config.yaml
arch: "resnet_bottleneck"
model: "masked spectrogram model"
dataset: "notes from a synthesiser with random patches"
train_examples: 78125
n_mels: 64
hop_length: 160
input: "log_mel"
win_length: 512
method: "simmim"
mask_ratio: 0.75
loss: "l1"
norm: "batchnorm"
hidden_act: "relu"
drop_path: 0.2
depths: [2, 5, 5]
kernel_size: 3
stem: "deep"
avg_pool_shortcut: false
widths: [192, 336, 576]
init: "kaiming_normal"
residual_init: "zero_last"
optimizer: "soap"
beta2: 0.99
learning_rate: 0.0033
beta1: 0.9
shampoo_beta: 0.99
eps: 1e-08
precondition_frequency: 10
max_precond_dim: 1536
merge_dims: false
one_sided: false
adamw_lr_other_params: 0.0022
max_steps: 6100
batch_size: 256
epochs: 20.0
lr_schedule: "wsd"
decay_fraction: 0.2
final_lr_fraction: 0.1
warmup_steps: 610
weight_decay: 0.05
adamw_weight_decay_other_params: 0
Rows from block 2, named by matrix and row number. Each number is 500 + 40 x the weight over its row's rms, rounded and kept within 0 to 999. All counts start at 0. Numbers have three digits each. After the name is the row's rms in percent of the matrix's.
# convs1: 3x3 conv, stride 2 (model.blocks.2.convs.1.weight, 80x80x3x3), inputs 48-59, a 3x3 kernel for each
convs1.0 099:533522470557404476522519453524475505530552488539543493501549505514494502477466523518528537512474551489458525500482440486488507502507470533518487434437500502501502466516494495476472495547533492468527508472503511535595504493514516461542485479471526510508569476482439520548403461539498506510545528521471540494492522478518412436
convs1.1 103:536512501484449596496511512478509495548555495514547527509509461460430596506516590484507520495475533508443435515431547421572469533504516458525518502480414569573499532511503512470436580455404482483497522449532461456396543493550545453493504569530503458474558452522519592538437481481525483440515579498445486485561447481520563530
convs1.2 098:494493540530495471493429423490518475498519518442453479495471533477488416522528458522492538500444508487562540451471535492581438459554574557516512573456544540475601530538426557478521522509499513471465516527483457544590505497508487481517570552580522523508489473562444469556494485426439478550482452407525489521551496567505561528
convs1.3 110:522508513457520536545431486488465517553474428592554524511394552467466462465534529437615508523492521457466442515503538484515537432531429528546471473533507535417506504555544504502476492475485517456432492463466467572531453522484468471494481535397453512491460483525487506486487480523533478487537506550490489524475502535585462472
convs1.4 087:504521472481527587492479515501506456500518526467455561519516463465498577553467412547454472502496579476448649501484496498484492553490499503529449516553468445524496492526434499490538480514505517474481498495526525450543483485588504492536526488480503490536473538457552534454442534493479546437550498412529501484432515438517457501
convs1.5 093:509503495484526512473474434493621499440495493462560466523460389498520454480489472469526485457536502508480534469536493510500457492478467501520476425445469571558566418486493509485401471544498475477490468528428472482473531503543580455519550459470479549497516593505485506479563469482474520518494546561516533527406501534487463494
convs1.6 102:524479483445541470547472530541554552505570588479417447550517446450477526537490538496576538512443455478578557509448530465523547517502471513468451534492410519495480526485450445484433466465535513489485544495525513449559498481488507517523482460516506552491530550530497493509529540489486538464440525512541497513517440425471509535
convs1.7 098:499461490535480488480564483463449481504487422465456504484473558491493542458565495472506534459494481555512487519516529489530498414395499482550527511455523524512496513506529548510402468550519463464490478526485517438429535474461446536477499531592538516554525475472503461466465509435481477497517568572458540466582536524484483556
convs1.8 100:531500481528487472486500474534513470496528506478477428495574495500509547503509568519470486470497521436520528487437577501485512565467540497473485566525452558471535484482522410520467405545494491508474527497505516520452369530471288536506287521436472509485501519537517548545484575439509483538514537518405541520435516596486563552
convs1.9 107:547533511515510529534461458453475477569496492532383511512454560464463503465593490527528521508478484452465484452555501494512467394481480521554488568439432355651491487502473481515458520461419431524474553459476523567491494518494475491472599560443481472464533471450481580455451469480545515504474519535534488555470506519578446545
convs1.10 102:538427475490464477501462499423476485382572416472535492476556489528533486488514516470492484510461501487529524545470543569512540489541539542505428510562484510534468533451517552412455654413489504514454457516470499500459541472577564485535534495433493524516514506485513484473503511629491505487478476502601438464560437473656340509
convs1.11 111:531474526539428574530556427509512479525571435502450533454494575527542474521496446489581485470499573514430497461510525533502496488472502569507421512455470493581603490556480445488466524518525506483525456484499492459524494524489506471477571487456501471460478482493542415503475513486488499480500488473507510483507583447448359468
convs1.12 100:546518484441549488498562500538458522481448476516538513520461542478530532514468453510573478495481523514609489521524411457544499477505459482549447419487493465609438505522520475467454478562514490430482565552510502473480489491485543438495491516506475508470537513472430457561486474474461497535549478518481534490520468453522442554
convs1.13 095:499567518474499489521456608472555454467530435531515497508461505553505542462516532497480500517548425491491460557541529496477585537452513553504567588455508563585626493531458525504476508532421426530465480500538496539435548509457587528504532493387555523513467525588479485461456500520451474542511470500533463457526459489488456453
convs1.14 096:493556443513503531436448445499411512523483492483515501482457577513492423473541513484521490505491467567460475481504532397533543458542561457498466493486428560473545509502518509414461482445462549459502472480488517498476431504432503465435534471468563566533500504485577529504443486460477487549562456466486536504569490429509468494
convs1.15 102:452507525463469522507513533452569495530444501468471580528519492514501482506494487508443506528523515483523467486566505525487540432529421516483436471517543457466499449496512451540466442426500487545488460498429546409481516517567489459461517473471498501469463552518521484482543506460505507521593504516472541501456530508478498493
convs1.16 102:512499465478566459488545463514498481449504556533470475480508555463488430494513522474497526499434506524510480571475500549559445540507480512556504470557444557535456444417481408539500351508516543497513451582477506543530448435498464443554489418588484463515464539498477493506430479512503499518457570491455471469417521484468538474
convs1.17 096:483554517532460550491525525469526474510520439576492513484538505500450506525557512523433517536553463468533546495470418512519567496533507539513488513543482446451443519550473462486527467509470534511487486466589458428446505515548514478465536538533476527521559478535473454509503470496473448497514594468516486518400469472486474502
convs1.18 096:480473494534496545484459485520417508552589544521417495453577475520467471532490523502513514415484484467544447538452505439578485523494456502483473519485514484486515539513507424530468540443541527479520436449480504565467507469556539478484438476481552544459530492487484424489467468484562532452495501551481578503515566491409405492
convs1.19 097:532555494518438463501554491551510485521563503532480529503517530450462515517476518525457502453508514482410539461520488555528471501503464472487489495487543467534470450517510431398516531482550546443534501486469449487536557495533557496508608429505498472507582464490474572596453499512520484483498458441502516500534522491494523494
convs1.20 099:516535526478434587512475549467507529603439484495511516532521462555521531496538558549549499435516445496490491497458455457519539564479513523492510468451557507513532540460501482450499553458414509521462516495458557585493510515515520457505486558503483486493535452482579654610454503503528538451430481434416550477499462547529442593
convs1.21 088:477456528440519452529547465570475554514467505501517473473544561438564488521463491532538517547506458508447514420492513480543461507538509478412453468537457476508441495461513421496501494442472481496510521524504481562544510491527504491497464532555499498562516504434449503509478498491503466509443568493493501568516554541509553511
convs1.22 090:510493496537450468496556501449501463430501489479485489527536503528476537538466518451510450468546435535575562528603482534498501540490454513513476575449567538541497546508511600530439537499489496489430417532474560497498532510590594538458556531467508465506466450522454536453546499560553525495590490516448564458503496498528529506
convs1.23 101:549470519462509514481470541520592460505557530485501539481470518462578530500453482521536526490508494430512469493595550412510477468597530465458475548484479500567519494533476462516499466537482542488557489525533489511496496482518526523435501607435434451536522494480478562474490499539481478494505494514440547494526467518547474540
convs1.24 094:505520504537492481483435546469493567489465572496539568533465570558466543514554526520610471505403506479510526487505421467514470500559461524454544553473455552607473460488437545428535552508498481494489528488488513486503602515444613504481557525494515499516472503524429518515531471469470514454437453618585450511588455462487439538
convs1.25 099:471534483505470546528499543456466494557475508424527552493514514457525435452488517521492469518480477516519437469468444487518501544515467489491476460452535532473489445474519497528435441556500532483467543501496484492454530453519463563546460485532524421466541445510490554514482474450507478468417464500478543453454438494500432528
convs1.26 100:441440516482499549502428490523541495501421431516457518462477558484474506448473532508508436506518561452485536498508472461522489501449486462616520452484536495608565504542562428519494502575523478505495475514506490448448468475501492454492464527495457560514504514521507441460516498519558503458486527450500479458521537525534476566
convs1.27 102:515525472512504445504536499513503518504517494529494525533469445482515539502527497500473524490461451523508520487539566511479606519541369463482517467435601510487549469496506456431552574520541511480487437534531496479430498487533502497476492519540487462508515505645425497571449594456521550456494489504511497487518443515465487485
convs1.28 109:505505503503475456577568537458525503478528490512487491506478476468541498415423538474481512536435445487547535540442498480525515499528521506479456499504501557502531514470457472491522509640486491416490475481504526525543485511447487518523520449527489512517514468479529641563526502477572482488430468473462493481517474490464444482
convs1.29 104:531490461517490450501522485511571558497473547490511435522473508489532475555535543452552536476459587568542548479521437518527560494433508474504510527515532516470489465553515500509562559416452500472496479440543536535529528511481539506480478459465488448458483584485592511566449429549510504445548461449465506501459508428527543424
convs1.30 105:549570535530445550544529514497466475530512506495582477481462476533510483489602489557582480442500478496477521449491488485500539509570540538517510448484501514457517522506516488429532509568489524457509493489503506482503544479496487463485482534493536450486574540460473549518503545477514543475483526510523525506506377495562569494
convs1.31 095:482490511480586468536455517454496511491542413544475442542464521543529445464470506561481473455525492516536519463506499423565554452407410492490494504490663489535596499481542482523564456514538479545507555560527507464481553494478487483492466509542527503455474480442481499544520473467529511475482485525462509512466530463541517553
convs1.32 096:515556548536477442462497532531473527495500548482531532509443457466514489490593482539458509547521436510540487532491511463550484501507518482524485460437519497556559527511489410479510530460497505518506585450450470551532429518487507473495493487491535486490516571565489442462471496446462566425575460505482498503493458428540592467
convs1.33 100:476485460525512495512470585477529494476468521547512441502504518480444555506473565546474456477541479503531495505537519534502556520465415491506511530471500487672523466582457428444520463513565507507522489449527481468455501521484506489522619450548482520557533493498451482496573517527509479491525463471513481517480488461524490468
convs1.34 096:501502483533480523452464485513518525483490502477549539534566504479501534522425492496548532495395451541524507511434495481563464506593444495488453517547520488441525459496476458462506523517470558495556522489495496456464487470503502485484502524522497512475505551553500396446484468478497452515521543530508560521543500457472400500
convs1.35 099:508492443514438532573647619469459531464528518445488538494525497474488531535503478554470476515454545534469473526554540541529483566434455472523468540449587538415547520454516489467506459531511489516544528527596442522510523467490513545496442519479479521476511541551461478512537471471578439474523553570478467486507497469509453530
convs1.36 108:496449528557498409480502592519546513519523374517482545498512521546457504504481622524533529527564455517448516501479490523494571424523372468503468478571462449510468532494517504484600492468562504507530498469519546510499505507550446449673493450609463491504501564523491465454537521493461504447553560543532485478431502532501515523
convs1.37 103:506494390531475497493497509483490479471471411459521411505539435514492474512517445487519476558480489502495502508490471546510552506546361467492481472501542503528493540488458518463630557515468525523429466413687499571521525475518510487478467557462511491540487449504460507513495528503519522483445541491494471531513458451507474449
convs1.38 099:512541433526457526441479414524493563477516542520490518495497541432517549492474463512578496574501548487403532476476540469548473475456532475488552415511430586496542527499514436473517451493500502521512469474478534510543503527458514431519468531519515512498527484490540564491466494494555532450512495515484541527495500439483387514
convs1.39 096:478481500491498484513532589527528528488544425524419437588475483474475494511490471514471477516512465491482498471577473505497453448481426502483426488507461460544545453438497542499459469493493501528459537452538543459482481466509483392637516437631510514501558468507535510531450550493476497492528495412468471484512410532501477525
convs1.40 100:487495498491506452483522502543463486530440457565499477453566484503484547473439539456520528519476508489485468529479410461543485450513517505484547466525578469544535611516500558484522451457452488449490526518472482485476435458556539537460542535361471516500539514548504475551512502497475451526519476507411575439488465524521495476
convs1.41 103:533468570474551538567479446487406509507442475544582498458478404468486420543407546524498492554461557527488401523500527529436493489554515461490443515497493446486539516468505548535456543509471562573511445484507411429429523474476460448508506497517474542465466507498555560589583502501475538464529524434482510436542420478462476575
convs1.42 110:449450470492514468490493413495455523527470575531480523460474487493497484462530499507504495515485507473500545445502495494536474459500459436512469491523397556456470535513565535468487405435547464516536519494560594459556510414516516506442450528447505483527552518460493462477505519531570492468427614545461532461488504493477465538
convs1.43 104:500507428528490500448604565500492513516412488492529480483529463491430421535613554487439511477490500615522467502523534498528465536500499537463503505526467501532502534536508547477514503507442537446527551494480542557466538485540534511522501495459577544498500531526477419521459425494490453515496623533487564505520490463451431550
convs1.44 100:491504511469474530503518561465453515462546591525450459477498458546515537502536536493509565504501426576475459511419490508489555544496492475421489489526463480484463530481412538483565494565538504477505498469545490550512461505455569463492486513484542542483479447522504527514507490494602557505441446404501547504497437470532523514
convs1.45 093:500440509460518488503474571506506524499500497526524455497502486512536489504555507493520492485429485497461529516527505576547492494473467475504510474529463592477545477465490433498489502502424531479558476533537485525505561533475520503475472523514537553503540478485448506466521527423497548527545567525577579482419469471534486494
convs1.46 110:522522502527451614484521431539497416553469496529565486494493524507470574473469491493439472511426623488520510525487554489567502551457457538447526546483504506495462589531440627469478577452453545495524549456582515602467507422561564461476519435570499507510480486469493504488468464507536472518565510493498523472570496372510602433
convs1.47 101:482511523443475568485538467499489509524521524494498470532542479503457468514466469558561513530448535510470494468419528469504418525448481530462502510578468519394548535517524510484516504476500495487531480421536491466504496514414440499453522453501517551536503505479489431480460542524524473421495575487548503455483492488487457506
convs1.48 101:470497509535496534472435472510394514461429497483442455505476502504542505516527551565534503513501524504530442577449514454537524469503424487464505537472419538513604525378547400495540470586487443453457461473504465497447480566456489472467457504474507406488510473480443516476467548465474489527476489446465495544468421534524483544
convs1.49 090:489417532504533476443477439542553597495540504441475499530576511503542547517452516462546513449493494557509555480425516480528492569514602477514526430486520443505498501485478481442512502494529522480554555537472491479479577522486446501536503535435528485432509517495524407480508466485548532544454451412511526558497490536443454477
convs1.50 099:472467531486505451566560578544508503473449544474434479510491530490582471464459510507540562462504467511491508540496520487532509503446511550525510458475493570486514539467501510437563385420492444490485532471463572544460514473556568539496557488506546486484481464495486512517512489429533453518411588482459527522431504498496515500
convs1.51 107:504489447495460573506497464508507455534464540495543468467516484512476544547564550483495498545493557523523423498499543551485456546538498474478508524484528478496429497459514517472459486524515489508547473490513477486551500496529502505470484512462498514474507460534520472491482524517526529605473527380477480553435435493499483520
convs1.52 092:519574533536498471448440519547514486550493484450387459481485507524579492549519487493499464457475536556560515459545467469547518540431425501546515555504423443704448492480500423495544452437491436558505533497498437485564583528402510488501502438510535508573533541476444410494485515540532510563458538493506457524566498551457535547
convs1.53 107:506480440512533568524476435485496448460487552554524462509456496450444566492513562522509416451526558538505437479484498386476589479492583478508518494492462430490496506537475462528507480511466452505470585456476534578415471472527437491488458462509516500479463502516512469563520495497466509517549498531412576469487465465446582423
convs1.54 100:444595548455529542483497523551517514509515495510462557467530467501518435509551469478459531524497451497443483483436505582429486534533473563467411569536341482470398482456569479492549407481433496451537497502524455569497534495515498464610503534656492519507537415506557633473552498497490441457488429462442546476401534412468505499
convs1.55 099:511577531547522548482497537563557537436453517493500541481430471513412540534550475437433490477501483520535459491515511500534536527488519509499421609494501492478539498496526499428458494514456511519487546556541518499458489506538478476520493564490552464475550778597545406444490476537498518482481437444508454484467473457541580600
convs1.56 112:461482526493514600445508470429425558564506516495461471510517545542427563487496456465449515543532494537542491542444472482506580498521457549473532529415484485470435504493475488576535479496448530532531413481586499526467489428497525464467456537571509515445471552572482430502432519586503455430509489459420496561427512512522537470
convs1.57 109:508497532488523499464477505495549469415482470495443512457473489492489459503469472535499521562580354500553487519552527493527468550483487460628444508450517494589500563501507632453490569519501500473468515498499504489575466476507460511517415458516462539524501509553423432567471514492477505490467570540578418472622335615576439483
convs1.58 099:444461498472495506445439462475448496462491545524512533510474470511471519525507585510546411514501559485419509484484492548532503512486527554537487546463480456566474487546451459503451428440421523483461507463477607496597541502518461536534515493441521479523475450484500518493512543486548513471473498421451487477399505422459514451
convs1.59 104:546503508516496512562469627511505492486517552477431497525493504490537419493458474465552479518468476451469456483497533501504494497493515513484493541530478532511534510524438489419549516503501486492486576454516501513472512501484536501530535538502524481510501467564562686542460506508426459494586576489535511508488442478477469469
convs1.60 097:490462530501508509475492468522543525516565524428440463494499486502486476530596535465509510507523457500464515515483458504472483455513468466526489501500484496440537451555484423455538568460515544510475458460503500609463509489504489484541463497481509438516499458537532665535556475451480527462455487473500539493506466396468475483
convs1.61 111:477473511487485541528458487525551448459552445539511498521543488483493511465490452473501469514502483484530465533508403447520545478395575475567504518490498538393501440483525553536457459524455541496453573470410637552523533429595467551472469581533514497499432531545554463560497436498507467528452579489495538449511448516465487538
convs1.62 098:498515445537487509534436549484566559509502424473500485540462552462542490520553446464510497517544466451509493515532482543486614542505420484528484505437517478646405523555534561436488507448394448480443509498581524522460517506479528529531542543535507466501524552547527444446478496517473524477474483459517479464477495470572420530
convs1.63 104:569546539529484455493507533479448461504439471454440519488528476509449449534461592486561483515512465496521564481490483477490550585497470479517564525478518510520533518480561515489563482546534470449427493524454448613487524575447550530447526521516485475453482472556536533513463527540446497561420505444522476525502456481483457495
convs1.64 107:485480492492527399460492557517472441550515536439556451496493522517493496516534512421487549518568461429470532480469461536468489518488525526460479499459570509483511516519519461426455486539521494506536548503481472448486509481465491474517490505496491473487516538483507540427498435401490541537436496413452532538511446537522557484
convs1.65 088:449498493519495510504534578532548486522444555527473612521489517495409547513541651503482430530510404518492507468478509498494518525462457482467510498477511500502538500482409515557512529480408504470497494473553489445498503468571456555349468530387471509495532451457467501493505514502478517475616523574453482527506481490491538571
convs1.66 089:440547508555488528501492439511492395522458438515524516494557502469427482544502530531494510470566544460502453525538482506430478547599545502600510517435554461528536476504557470514519441528578496531495469409416479526572496452513535388540492455540544487537482588493494561469466476523552501522546491533594467486473523497498503474
convs1.67 100:517481494489482452465438495554481481515520418478533519486488520524485480479525455497465506506500502521486460548497468460503490529546452490491459477475461477492462490447515475524523486532497519471497512505549541591560496476510482486556460413502525549533510527497523502516529468476477538515491522567443451443514490545492555508
convs1.68 084:519508469505454494532544440550464480481517504475554489522467505510486453476517501448494460483549495526552465481407503439521576469495571477532463528492506543471527478504532459492532503500508471454448534495452504466487465468492509534501499529548527518470456513528472473559481458421512450573484550500496477501500479509555484529
convs1.69 095:511474496428536526499460492543502460439494517526509487503466552484542479483579464522465535465498498533486456488530496483472459480460563493470521535459495441477553505424547477536531433403490512518480539509448530551441482499469405562468407540527473493526498532470495474492526547493547413501576524518493471505430552461587519479
convs1.70 113:528503487449501544471572467540504486511528453499506522461469561583450500491487485500463461454514509492471475476557461475518539594439503458520490485531470483570544459464460534490541538482535550480497512482467445543517505464460507483519523442588518490534472511479482549519535488492528513481477561484540485470373487512511506465
convs1.71 105:534477553527519460494493493559524501536482416540572528492521453509506506491522520459552503539510496469484540462507464517484490490482477507500460479456494512612498465558539459463478455571467539490496530467461559506520485474529542468494503478507503462473482495583547513511459564530435443521442561531451516514479442479449524501
convs1.72 104:484527544504443504506566502490602523442461449465580510530476473473493482531523548475497486470479450504442530504503459455473510464460526469602460505474533470450511491544494563532439550425503514507482545465509494521441491477561402479493463585411507498497514480484554648481497502472528508505566494561593504515508464465576438520
convs1.73 090:462529571508568447527443494486389490456510555497509466470528533471466510511423612526471456449535541498511480449539487532512493422480421558472443546506464473458510494483489515506395535423430553500532502491490538461466553518468547460545523478507482472515497480563489504563468541491502505534472524412576495459519515435504426485
convs1.74 108:524502486532508503502487534513494454430489577432475509497490476541535442583490468474482533520451518502459572502495500494466524520530439466477466502493488527511464500513489516498458509532519467520555538510439435500572494492492457472503516479472486512485509463556519467514499462458523480520480470441491491512510475409440483538
convs1.75 084:464489512464514410583548456502487490503494492506541574494506482507515504554543500482519530474485553457512486467454468475488491503576579509504534528515508537480597494534484539487477508535453525468504446520478490488469500528396522429476551516487538515510479564552560561390483506517497463494541554532534471516498535532492472461
convs1.76 098:528550494561468484506539509499507535480537404496442469481518475527440489489550362490480484492552524490503500509540459527492463520451524467521462399459558508525480519536531481535479463418548510517507440518502482524639517521526447469485552493523484495424544537490563537553495496469488443511518619551458499507519453543458532525
convs1.77 095:512475469493446656536438521575503465525513620533519542542466473494450687494462517474554405471454586464481531545512427506492591463459504492465520526521540448483504474512499542524590506516567502511501570548421510504552491452491514426502506472554473511519490483507434463593463457534500550506497523442542485513515436602505552484
convs1.78 104:522531469525523546519499458492509538565476465464497515509438505499553425514487423433449485497461520538513414457449508535563545546510465512572459616459472468571457525516422530571434497515491507493462549482463478526521560518557555581437502451496515549465493446521497483531483476491538467587489579478525513494550421526434540495
convs1.79 097:510502480536469551431511482525538493548480481493538522568542411477519495524521486514474503558600520413517459517476534512530478457496460558453483489540500437470491447484473475479463452448498471464533581515459456483544510557523480470486557517447470475499543679541519379435485519491490437501468578508458510480523488468570433548